From a checkpoint of a small masked image model.
Model: 9.33M parameters, 32-pixel images, encoder arch vit, encoder norm layernorm, encoder activation gelu, encoder patch size [4, 4], encoder layers 8, encoder width 256, decoder width 256, decoder layers 6.
Training: soap at rate 0.0018, 9300 steps, batches of 384.
Data: trained on rendered scenes of coloured solids on a plain floor, 36.6 epochs.
Rows from block 3 of the decoder of a small masked image model, named by matrix and row number. Rows with one number belong to one neuron. Each number is 500 + 40 x the weight over its row's rms, rounded and kept within 0 to 999. All counts start at 0. Numbers have three digits each.
After each neuron's rows are labels from the 100 images, of 14848, where the neuron reaches its highest value: "peak on" is the class under the peak. Only what is clearly more common there than usual is listed. The data: rendered scenes of coloured solids on a plain floor. In brackets: how many of the 100, against the usual share in percent.
# fc1: MLP up (decoder.3.mlp.fc1.weight, 768x256), inputs 172-255
# fc2: MLP down (decoder.3.mlp.fc2.weight, 256x768, transposed), outputs 172-255

fc1.55:566511516446494501563536453495476475450474474545598499489472430536476502506511489435496506573468474434515511437434552482539519523495538536513497470524476479473518485483422517483528431419532545458428499512487465500605496480555542544472470495411475485503
fc2.55:526530456546458424457535573633472472545480487528489422472541480502493502492481540483430464533467529489502543449547535501463502468515486505408458573520539600509500530454542455482528488586524443496508497439538450470488418490507464536496573429544508525513
peak on: bowl (38 vs 0.5)

fc1.355:519442500483489479453525507501498542485495433479483485497421446464424544506563522569522427569479555463480492541532510532486625522513478549454442521478472461452603490471555444489470556533536538499468433504524459543526418578529449494491526474501425542524
fc2.355:447578559517512568474511466462500512536434518527537535437527517475477498502454489458544532494536536553512470426546486444544524469505497421502548492474470469606440533462451497551511451473473417441516524496480554469491458432451468513548492499548449488527
peak on: capsule (30 vs 0.3)

fc1.360:528456528440498522463489505476491531501487482523467488517471550523487539504495521467519580522563430538494530511500534516490505523513446471566536491479527454469531451543552504615453504525516533468439552521447548472507480464478541463509492491456479476477
fc2.360:516495521503532430494511490495489514456443413479449504430575523550508559559474545457437465465528473454563530586501552467531492446507429533521562525515493470531508500541524487558455518476507495492496560450454568494530460518551512513419518491512544445410
peak on: chain link (42 vs 0.3)

fc1.579:485499490462453525534500495464480493483458451491508541589436490474492530461531518467511519541432601540429534505551504480533505502531484483423438539498479482524452482511519494442444473558494522448436458516560506503577400553474498486491548454462514521462
fc2.579:556465527509496506553551529441536487464507532528393423518495445498508493494481536548389496523511432549542487498560491499518612537446585512472518492528541537426501491510524502441541523468478587539467484565416490487464544532442470535549552530489463450524
peak on: capsule (60 vs 0.3)

fc1.702:465485433481480526499505444501457558485486521489488496561491492540511463484485448530466494489470466514477431411490447463493578410536448424454617502512523565476485426555547475405532489464480462524513475456485485549473491489548479509511533570476522518513
fc2.702:535472533460437454422517545533543423593491501516451464500549566456499491530520568381561507478579539507498571598473489560483462535516475566498422431495491401492480549474525444542403496520535544421525494495565464495571560509502530464418479454482486434541
peak on: bowl (40 vs 0.5)

fc1.503:498537427433441534495534500521465491528455507560466518558446503503472519496494531436506488534529531512467533468466524433482530471550461527503408454516540545511419481453468530470477472455459508471488459507543482483510502576519450413467457414489499582526
fc2.503:507520499562553569574479465553543529428542447478557459468529468526518483524478463518453479509433471534499510586573433452533508541464497471509562474510489481496457508480514466510500515574526481533531483538493463480443468432527514544483497480469527465491
peak on: jack (36 vs 0.6)

fc1.659:515380525434461504478580543485535523464393424481483501496476450465580474541508384617498477553484449482461473435492513539508456538554509542491468585482547511507509495444518438453513453507455498497472531540473487534518504549464535441456517483518456489434
fc2.659:543551530475454485442510511591536535567529493522448496491554466472487497514411532389534475497567546515472552559472516509530498508496514471449520489515421469519512455532507473496467515544506537530508486488515522490466510390496426466415440464439508515504
peak on: jack (54 vs 0.6)

fc1.308:530500466566492408528464509469540504546524521470544536562430496435467579522456474549465507482489532528539501449533543512508457418477496439483510438482462490507460440510513505479502404427561541466504391490450509462516567522541462518465568454564467550550
fc2.308:439527483491513502501519492500419464484498496563508454468480497518498454421513535513494492526461486486474520528478496539512561547500531541540475513536558500525469563442499511475472557522508474494556560535510441509522474547508580457483454457466446516453
peak on: jack (25 vs 0.6)

fc1.683:499446507479487460491491523531480540524565458487488522455507395453525532540534491508463513598525491518478461524435526562443518547525428491519491530439487531461491458424616462458536541506531548471465476547473493521468451484498568516543486537429484583481
fc2.683:511515597537505529432526496515521487529429452517484548520466562546510515472425472431422462476443505451489524498539481486521529490519531474479516520584481409526494564544431532523534522492512514510557505506473513500506524486493457492522491444513489487470
peak on: capsule (83 vs 0.3)

fc1.552:519524570476474491468502491506497492560485486476448515479509474501457454422562573512488497451489493508597564449515498454504397545450493520455512439480532428500471467499505484512466535504551497430543438400507508456503504469533511442522469487468500428518
fc2.552:522510489496518477532505481439484499446527443469568504528496493549532544555515503506548479500474538497461540429519491505479573431452440502486487548494512547447481515407502478488459475432503572530472463538439429469553477504521414486521534494521463565564
peak on: spring (45 vs 0.5); cube frame (31 vs 0.4)

fc1.644:504495484427453500413479454458493453572392489465475537537497453461434475580564433558478536528510511542527578540461493456498470559436552529520455505537507519502517553450539524478503463486519503409419491510458521451454557539506522492477498448524465552504
fc2.644:494503459522531477631511443559527496523570521552535472528500479492535501456538503520471520549466472524446592455461533438486501502438460496510448440469569571545472484448585469504477484495455543435564443572533550477593444567542515427540536506480528463544
peak on: cog (80 vs 0.6)

fc1.237:469541554427539547489521553537516509551499465580445460503532473546455498552590506477569430484533405429544523503518493427468502493529528506471568479449553440504489445466576495468429557508434502488546511398465506500479455453482460527515511441442539455505
fc2.237:443491455569478420580410463453495478462549444446502486493494546531467512481476525507448524504462481538489389510451531506546541521508466611514482522520451499459513500534530482456496458538486511557390479507541443493527488471484549461461481491541483442527
peak on: chain link (40 vs 0.3)

fc1.159:496498571468495533529527510491507496539495459533461545507500487475504556604444532442568539560490487517452456523458490511542510518537499500471538472428475481482505444549513454478432497538479484462438465504484490521503539547504515554501514494519463450441
fc2.159:485498582475488468504484586561477475524518450462521523496506496540410487561480537497429523517572515523455462554542484431548525575538461556462489493526545449485489513536478528544519587513472514449486565538542493526514443527481481534531532512527403517439
peak on: chain link (49 vs 0.3)

fc1.540:477461507528575484518466499506460492560457470478477507547529478455618491472536477481513451483521531500496478491609528525493527554448487467471569416500502533527430404510506503540512504504546503481507534533484432468544511474546574535489508571510461520496
fc2.540:493482472415458435521559479529459529512588480536491517413467524562436543512465497530525526469439517526482510531501438505520473457537488513561432474535485494486493577488492488500540494519480533539448445485566481454437484552455464486477515509489426472516
peak on: cog (48 vs 0.6)

fc1.118:455453399528510500557437534487476499542515466504516491529485511522482444488532512409452501481441524527447505438553532547541506481470544489555463488521510503468502480507537462503587531547397454491492463467525514466511540465516530529556467448554565457494
fc2.118:455490490502449499493592522474557465487497546488520522559491514491497467484468507485572498414481554454519512499474449526480512481503480532518493506573452523426534458509490563551492533494400514473444511530557457569445518476498516513468526551520561478511
peak on: jack (41 vs 0.6)

fc1.257:533466478462428557451566498463447502510512484563515479567460553491503512561525529461476456478508433455494462511497544534534468559530495522455468403486532423501538522536461522483482485469496501390517456447515413511508461576506437488503512497448516490494
fc2.257:548554475538494432493486489594528512482441502522411477423575469548493499529485524516467456477465512516527446525575472392542551478420472575564455465480534491439423456413516492540505487530480483527511544517420510498536438496569546512471526447493525555503
peak on: chain link (33 vs 0.3)

fc1.108:515489582509505492474471494514515520569440503499471523497541422500484479567563520480482518490470477554505580466442550477479476523520509525541509489476452471463467505466483507508550496558434474507468567562480572516458481450470440424452546527500511561504
fc2.108:430460429513537538527492453460504469464501551497516492556470553489527481489444485501517559519494514432527473541529445506530529472529488468439540471493473524560461497552468474530516441492544512506513462443468430526562555563572489539522443500508525498503
peak on: bowl (30 vs 0.5)

fc1.649:461503447472505425524450487522530494572488568500440581454421572484537579469518495478480516523442432520483517527473542487529512484427570464446519465475447508504493485437570531494457517462559462540453453565516439525488513542464609503546468484475475506445
fc2.649:533588496532480488447549470464418464466415458565512498507509470468512453461500536487500510493552548490450440484548560539473491469444458563512545468529499495515536485529521537499529490551507424520482510436562493476565562473530488505498522378498520514448
peak on: bowl (28 vs 0.5)

fc1.737:492576491487529546525514457530449537571542485477546491517454461528493497516496545536501456553470553540484521518557454518523571491455502469479439472470514513411515369498533502479478438442471548557459475514488430544560443487503458461507579437430551506492
fc2.737:519451506490498492503473521474537531527425542497481540585472456399449481477523528505480519495496452486487456552466552559467455551527545542515578474483493474501564554548459522556502496554486485553458485505443513485488473519537525504508414569510502460489
peak on: capsule (95 vs 0.3)

fc1.672:518448542482528485432504500507543469538428488470424460435502513450481515468416469503508557528501557520446505536502545525494519534517525573502478477470478519540503427553576497575566512521483542479447478515489447516517503487514469534491519451437428490499
fc2.672:526506511524444483559525518492429497522521494538515457448499459463477545503510507502442468517554484510470478609549482546515478402563509459473397555415539488555462510491449424450510416415546485575470410451449524461563497464561436474424531509506562535434
peak on: capsule (69 vs 0.3)

fc1.384:476444496473485497528527563466443470481531501410467570509507466532501511495567518539560510509504487485520493408503506514533482438507545499447444480524542484549498570537465488424480476492585480503560446500528513499459449449518528492512537511520460499541
fc2.384:522527519489498566474525446574442422499486458488513465523501506477414520533503489497456499490510571565544538520494488393485508526504500483483557535498477529407504443488510522560486494512459454478464495591489457474525470523459482454442543478511496562554
peak on: capsule (25 vs 0.3)

fc1.474:501541455587491542527471490519505507486441517547495475530551470489445503535558504503465566482464542552508570496513539469616498506499542468523555469494547426483414524511463516580495526459422484412510473473562559474511573424602501523482510527533541497529
fc2.474:549531464479469467461563504511464457458523516469525509461480508445482442489488530583407481609476544459449493511502473453480460530508445517451520459462433564502510516491423471485526519501491540455515529540558454550460524542517434470474481498539579434532
peak on: jack (38 vs 0.6)

fc1.680:528503528490480482486481382542553579481525552567503549510516481424577558579446544511479527500524512451432532480519504589471493506564462557509466519467571547532462502421566540493531525416490489563549512500499517499540567480518531464526448536533515534528
fc2.680:516547482520467505434503553480474522533430502500454438473510533486442467494523532478435464475502494521502507498510507404490497508461525461537514473514533473445565510566470442539456504572582477470418489502514481519416504516505493532450526460456469469459
peak on: cog (39 vs 0.6)

fc1.131:485477464490542450530472461458483458522471489461499510469558467479524546452512533472505549510540481454522548526503585450502483516470524624459479443549558529396524477437492549474553477468532550545470460564498493492553449448439477491451541479373473418585
fc2.131:527501513472474553492501442513409463565494491538474469504486402510535492495507520581489441561534486569467528545500537594458500523456454497520489558562505478533462404490510514509495523475534503515495494445440530485586526509541518476461539400531512540439
peak on: capsule (58 vs 0.3); bowl (29 vs 0.5)

fc1.113:508529517497541453499562492579480537466440482562523520500493403485502549516486421460461557558498561479507454500572554522543505465517586498521537548498483413512540426427524460504501496463465533517422504465448490507497470472462499495444480548450427509438
fc2.113:503551507450468432490512469515528458467588475496538483497465459492488472490435514488484480575505478531504548489454516504478466532479544478523498546530510508504470470429553546511554518504519450594364559410572483523425464457494464415475431536461491497541
peak on: cog (48 vs 0.6); jack (27 vs 0.6)

fc1.715:527547487426552510556532494543458585520479494442442521531498581529427543477480504469521519435521470526458458497427498510543523527538466493600512490461548419435478598520425409533467472575442482440439479475485513483468512482525459552535566486456542473527
fc2.715:489451472507467469517449534545448479481510446459453499474493544548530533533435511482524491507474529494497590540457526409533496520436383548577450479467482447491541481477469519544551528507495475466551472491492608500452478450476505449400479545465427470494
peak on: chain link (32 vs 0.3)

fc1.332:520445459452482465484505513550562481467534503480506506446451463416508450529543545543447572512403533531436487482499537554621529432483524515453472431464492531439515555543457560461506476422520415552489495500576522544471495492499552381469491452487512488528
fc2.332:526511495558476483530475517433498531552478536443497489462481539519475442476460449472485545495525530560497458473469479529443539554455438475581470507538514503558553457490491489516567503480543458413484491553464433490525487479375518549498477543449499512557
peak on: jack (25 vs 0.6)

fc1.277:478523490492576537539490461529506503385529498493522491602513513531515513495502514499571523488457503564552577518511517503521486501519495533461475471495476559494518464473509455448575517500534483517448476496463514564487495460512517470601532539476453501545
fc2.277:459493521484443446453523549502510494540441588489472489407477503509486503497468493572431445537518483465468466521465546446474494543452456496548493561468549501469485513494435506509447495499496539488560497508510473509543539488430485510435458461491537476467
peak on: cog (28 vs 0.6)

fc1.677:516422410472524517509522525467555516557555497566534493512546496463509564458543467545520470494504538474480428519531529458418508530507459490479500513474458507432489407426465505545474560483495536517486496469476520558488473502535472485495552445519455578433
fc2.677:483609544549469506434528431505459480391482574493537488482521470521453490510502481465447499492453494454522565476509467520525453478492513524495460433517507478568465529520534444478472460502483515470496493516481471479556495482455501515555532546488540428551
peak on: chain link (27 vs 0.3)

fc1.52:504493493461490514500502511497522491634488472519438491517520587518493447542516465462518415475490457446469489542423427483504555461515541441530512442464454511444541507477426469540502448452546544477513506473495539475475490548457483510525494506477553455480
fc2.52:544567560415510493478488527587512486367466536495532450484472539471480482493473478528480531478444519532548565398536509556528549532481493539487445573527523457530470515505517546424516480435535480556468464492520511520488404534478449490491509428445468499454
peak on: spring (56 vs 0.5)